config.yaml
arch: "unet"
model: "segmentation model"
dataset: "rendered solids tumbling over patterned floors"
train_examples: 97500
image_size: 48
crop_scale_min: 0.8
horizontal_flip: false
rotation_deg: 10
num_classes: 25
norm: "groupnorm"
activation: "silu"
weight_standardization: false
channel_attention: "eca"
pixel_unshuffle: 2
widths: [48, 96, 144]
blocks_per_level: 2
block: "plain"
attention: false
upsampling: "pixel_shuffle"
label_smoothing: 0.1
init: "kaiming_normal"
optimizer: "muon"
muon_scale: "original"
lr: 0.019
momentum: 0.95
nesterov: true
orthogonalizer: "newton_schulz_5"
adamw_lr_other_params: 0.0011
l1_shrink: 0.003
cautious_weight_decay: true
ema_decay: 0.995
steps: 38000
batch_size: 384
epochs: 149.7
lr_schedule: "constant"
warmup_steps: 760
weight_decay: 0.02
adamw_weight_decay_other_params: 0.01
Rows from block 3 of a small segmentation model, named by matrix and row number. Each number is 128 + 32 x the weight over its row's rms, rounded and kept within 0 to 255. All counts start at 0. Numbers have three digits each.
After each channel's rows are labels from the 100 images, of 14848, where the channel reaches its highest value: "top examples" is what is common among them; "peak on" is the class under the peak. Only what is clearly more common there than usual is listed. The data: rendered solids tumbling over patterned floors.
# conv: 3x3 conv (model.enc.1.1.conv.weight, 96x96x3x3, each kernel summed), inputs 0-95

conv.49:183142172125212138118159162108102145136137128089118131101079074104066107104083106112146189111142100143130094077136095141180133125136124117083118119114129114141029194122121080145155105090124120152153152139135090113132138117131140110144116098086214098130071141052114121150116069109133104112
top examples: cog; largest object: cog; bumpy ball
peak on: cog

conv.90:084182121112078115125130084049095128127121086152106115150130133120109096125139139096107136153086108123155149058085131135108137131053121085119127192134105134210109108130126026089190129135098139138127091061066135107146083109135166071128139103100144162105145114121100172132094123118149123148
top examples: cone; pyramid; largest object: cone
peak on: cone

conv.8:129054162153126075098102015090128081120087137128077137129084134161125061165130111126117089114129061158112116121143136110136113135137134124121137134122144095073146083146108139117099131136096074094147098139130127158141148118147119102106070138118095218079085081139108139135126215104128162142
top examples: spring; largest object: spring
peak on: spring

conv.56:156109129014125096134125125118107107125148118114041152133078124123113093126109134134141107131117123151140068129148159148063071140130129130117133092109140109099116011144138150165129129133132092110104249124099139145128126130112150120163123138105117118150121132040142128129136068126142143093
top examples: octahedron
peak on: octahedron

conv.41:121024143122114122136136135144128133140107116096110105093129111101117155103154086113147140074162124123156143167125151036116108106162128125097089096124080058081125126118094151168023121125118157066134129179163124135130135145136110153109066133141118084030130114134127136127084110089120116169
top examples: octahedron; pyramid
peak on: octahedron; pyramid

conv.37:147131105081108162105108232113122064120136097098103123126130098109128144127078103110141115141088122164054187185068155151101151161128159132121137123092156111114166148080119089185149150043102080087103121102178153102111137171143109120082099126141157179113130127119107100142097147098107167091
top examples: chain link; largest object: chain link
peak on: chain link

conv.52:070130062099134106128166067141125110121114131130130136107114174124101127135142100101152121126105098037106156135141137122135140111185125139141146081119112164093185104163109119137150152129134109141126156145119148143125101154110131120128144164110171106083067123099121066043172114077099051015
top examples: jack; star block
peak on: star block; jack

conv.42:135127104141127110128078116096144099103134187136112136123100078092113089129154119181114104092140156121108139143137174040102170104126120100125058149069113099116145099045076161096037089159105120086131123213081148152115134136139103159102139177117124107167102150117131147168125148110088156139
top examples: octahedron; largest object: octahedron
peak on: octahedron

conv.40:125128188140163102088161115148096095085099100117114123079133030128095047086124132128120110147111101124081137097127150133018135102156083132125123104113097062131087106094123083163096106099135123133145161089135069161129176178164091129133080134114142160138091115129098112110081100138113144140
top examples: jack; largest object: jack; star block; largest object: star block
peak on: jack; star block

conv.48:063090139129132115116138108119112165117125147100136116115094119115112118035118139141185226096065104128157203105101095084055111089126140066126132130131100137127148138151058091129124126141073169131127121092136164106140115118143150138111128130111142151085170122085126088126120197156055138149
top examples: spring; largest object: spring
peak on: spring

conv.47:070107120146117186082157018116152108151120157114129039123166136145123111115126126138117170123144105148090115124140138121102128133062132109105133169126126134149114188150135084137100124043117089163150157143120079130167138145155119125130122131133137138155007099148113134117107142095135051122
top examples: light from behind the camera; sphere; bowl; largest object: sphere
peak on: sphere; bowl

conv.31:085089158109168129110136114155141100182124106168109167123177105134119182196161149131150082135124060127114069165132141110122146120105099126084127125119039120146165109106116127130066092121149098125124166115071114139073101130177102139100115106125116042222146122112128142131094079109144170138
top examples: count: one; sphere; largest object: sphere
peak on: sphere

conv.10:129125133137134094134083166116153098119108134139032151118118145120129136143128138150133118136165136140203120122120117149121037130126138129113117081118129074166132000128130107127109124196119140121141057136124142133106142120152142062124112131148095128130160102046103164136124138114112135119
top examples: count: one; sphere
peak on: sphere

conv.6:087108103138137104083126060162155105140137158106102025159123145123144123061169149152129098136132128152063111147103147126123151112159094114185140094139152083175213087117122115145108136082135109107070141090099233130139113122116150137105146134128086089111102113096161159172106105124147164129
top examples: torus; largest object: torus; cube frame
peak on: torus

conv.46:135117116141117112098134111149054140050129145144092050142137104169153097138098157174142140168137124127141068110122175113073153179112159115144148083130167073128112116113138081105087124124118103132129124145055132085123037179126081108110080119114094152118121080128121143168064119174147127084
top examples: star block; largest object: star block
peak on: star block

conv.51:193140118147109183118098000125111149123135127130114166128120100127125140137117136126122143134105120130136138140108122118101142101129117134123144131116147128126123173130130120167110144183143133111112110110122123117123120120137115151125122132137128123122059134000139130128118123126149120121
top examples: light from the left; sphere; largest object: sphere
peak on: sphere

conv.16:128126078160150115138184112111108065072164121104143122181096126171095068110168129130126118134122107101099085043111169120063126038127134153138141133105138076152138128108109087149089126141109109141151153091071112127144117162139105126103163104080136121026150123113167110166084116156089127110
top examples: torus; largest object: torus
peak on: torus

conv.88:116171104083139129125139144119098076071131152084147115126107152157138075119153099145228142108079087124128094069156197112150123072138118106064188115115154122118142147132092129088176084129143067124104155111108128157110091181112121140176073082124075114088105156107143080099136152132106109121
top examples: star block; largest object: star block
peak on: star block

conv.57:148138055148073145163126144123105131128125136144145178146114161108163184142153083114093113122133110125134212132135116144137117161144131135124116143120116113129038134126157111116121137137133125073116106109177063145186130095167115127138115139189120238144173124127124134109136249128134175129
top examples: capsule; chain link
peak on: capsule

conv.5:138090139131125134124105150151102155102173127064122114138111141175128079090115109100084102133077108114100107136136100128112103126107128092069144170178144108091129153123138187109102117121110133112134149139150137103114079073122118121154080120152133128061169187093199000138089131103159106161
top examples: pyramid; cone; wedge
peak on: pyramid

conv.18:156125129173133100132088029140109135121133104105107110100097160123122125150174108134127190123122131036139131121095157100204111098136121139177125113109102064166100104108112159162105113037139140127124094096107114138092093126136135106140130120151105096054185126107099113139047127083080128107
top examples: tube; torus; largest object: tube
peak on: torus; tube

conv.92:113069133094113120051113124103121128104145114122112180101078111130107072166092107100151172152056101187115128104088144091138080112147158118099128179098133125128067122129103141120133095150112135174171113133109101069137122140147113120092124163191093063109059146126099089141125038128131172114
top examples: cog; largest object: cog; jack
peak on: cog; jack

conv.83:141018109123112096123133148127129161123116105104133094073111125108099133081043137131139136068207171126124110110067139081128143072113153171108111135057118106134130126101139119118111111099125146123128134118108120137136177148128129203047168129137117127103132047138091194123130130125167129142
top examples: octahedron
peak on: octahedron

conv.70:092124131168166120028151106144130096099133148140218149120146127097124112119079115121092096141136139058000148157142120137095162127138137132119108081127142089152121138119148071135127148007146116118118158149124118128110135125135141167120126113152134146125130120121130120133137126115145138138
top examples: bowl; tube
peak on: bowl; tube

conv.63:000121137124130086130116220127126127109147142134104113136139135113131135105135128130138132105114135125108129128137136118125068121123124110136120130133131109132119000135123145126117127092127126143157120147125113135108137130142130101139134122124116131123169130200124117138121135111119121121
top examples: light from the right; sphere
peak on: sphere

conv.95:131175113132143086116109134107067112126115135130145078149124127143144104164070157145062074117121113119174105093148022177118128096127139096046146121140178100130138101130138122094157077141081103153103138110088117109114113024094128105152104102111145132156138105127136146099096089163049132122
top examples: sphere; largest object: sphere
peak on: sphere

conv.55:130128123199113138174117143117152145096100138125121075138136160124102113107118132118116126088127130173129139111130135102069129149134124082149089096062121111111032124107142132082102131130096119150099082132100000144187142114132128142081134110148138150132097128139098111097125138180106062218
top examples: sphere; largest object: sphere; egg
peak on: sphere

conv.9:087128117125142130017100105110108155095113115135094127118131132116119101164120131111114136113141121127155076097146124139129086126177109128115105146111129107091170131132157128129104115167139150146118094134126159134154125114110129085137162120234149051122121115145124136131113071141115253016
top examples: spring; bumpy ball; largest object: spring
peak on: spring; bumpy ball

conv.84:099103153122147169000127113136124083148110136113073145123168097123086103111112107107100127112115109137090172177115112106127116132056125144103113171127118151144141083132120078123119114081123082160108112139096113094183138124139198096109128113164110171127056147105113118180128164137109207129
top examples: bumpy ball; torus
peak on: bumpy ball

conv.30:044145114127142136132100133114121112121127085137223124129153130110113153108149126130115133127095138115050125111054095134185147129133118121111108141137133159140165197140141111120116119006124119108136119140106101094106114106114139166080124103146159125115113136255133103103103128118125179130
top examples: bowl; largest object: bowl
peak on: bowl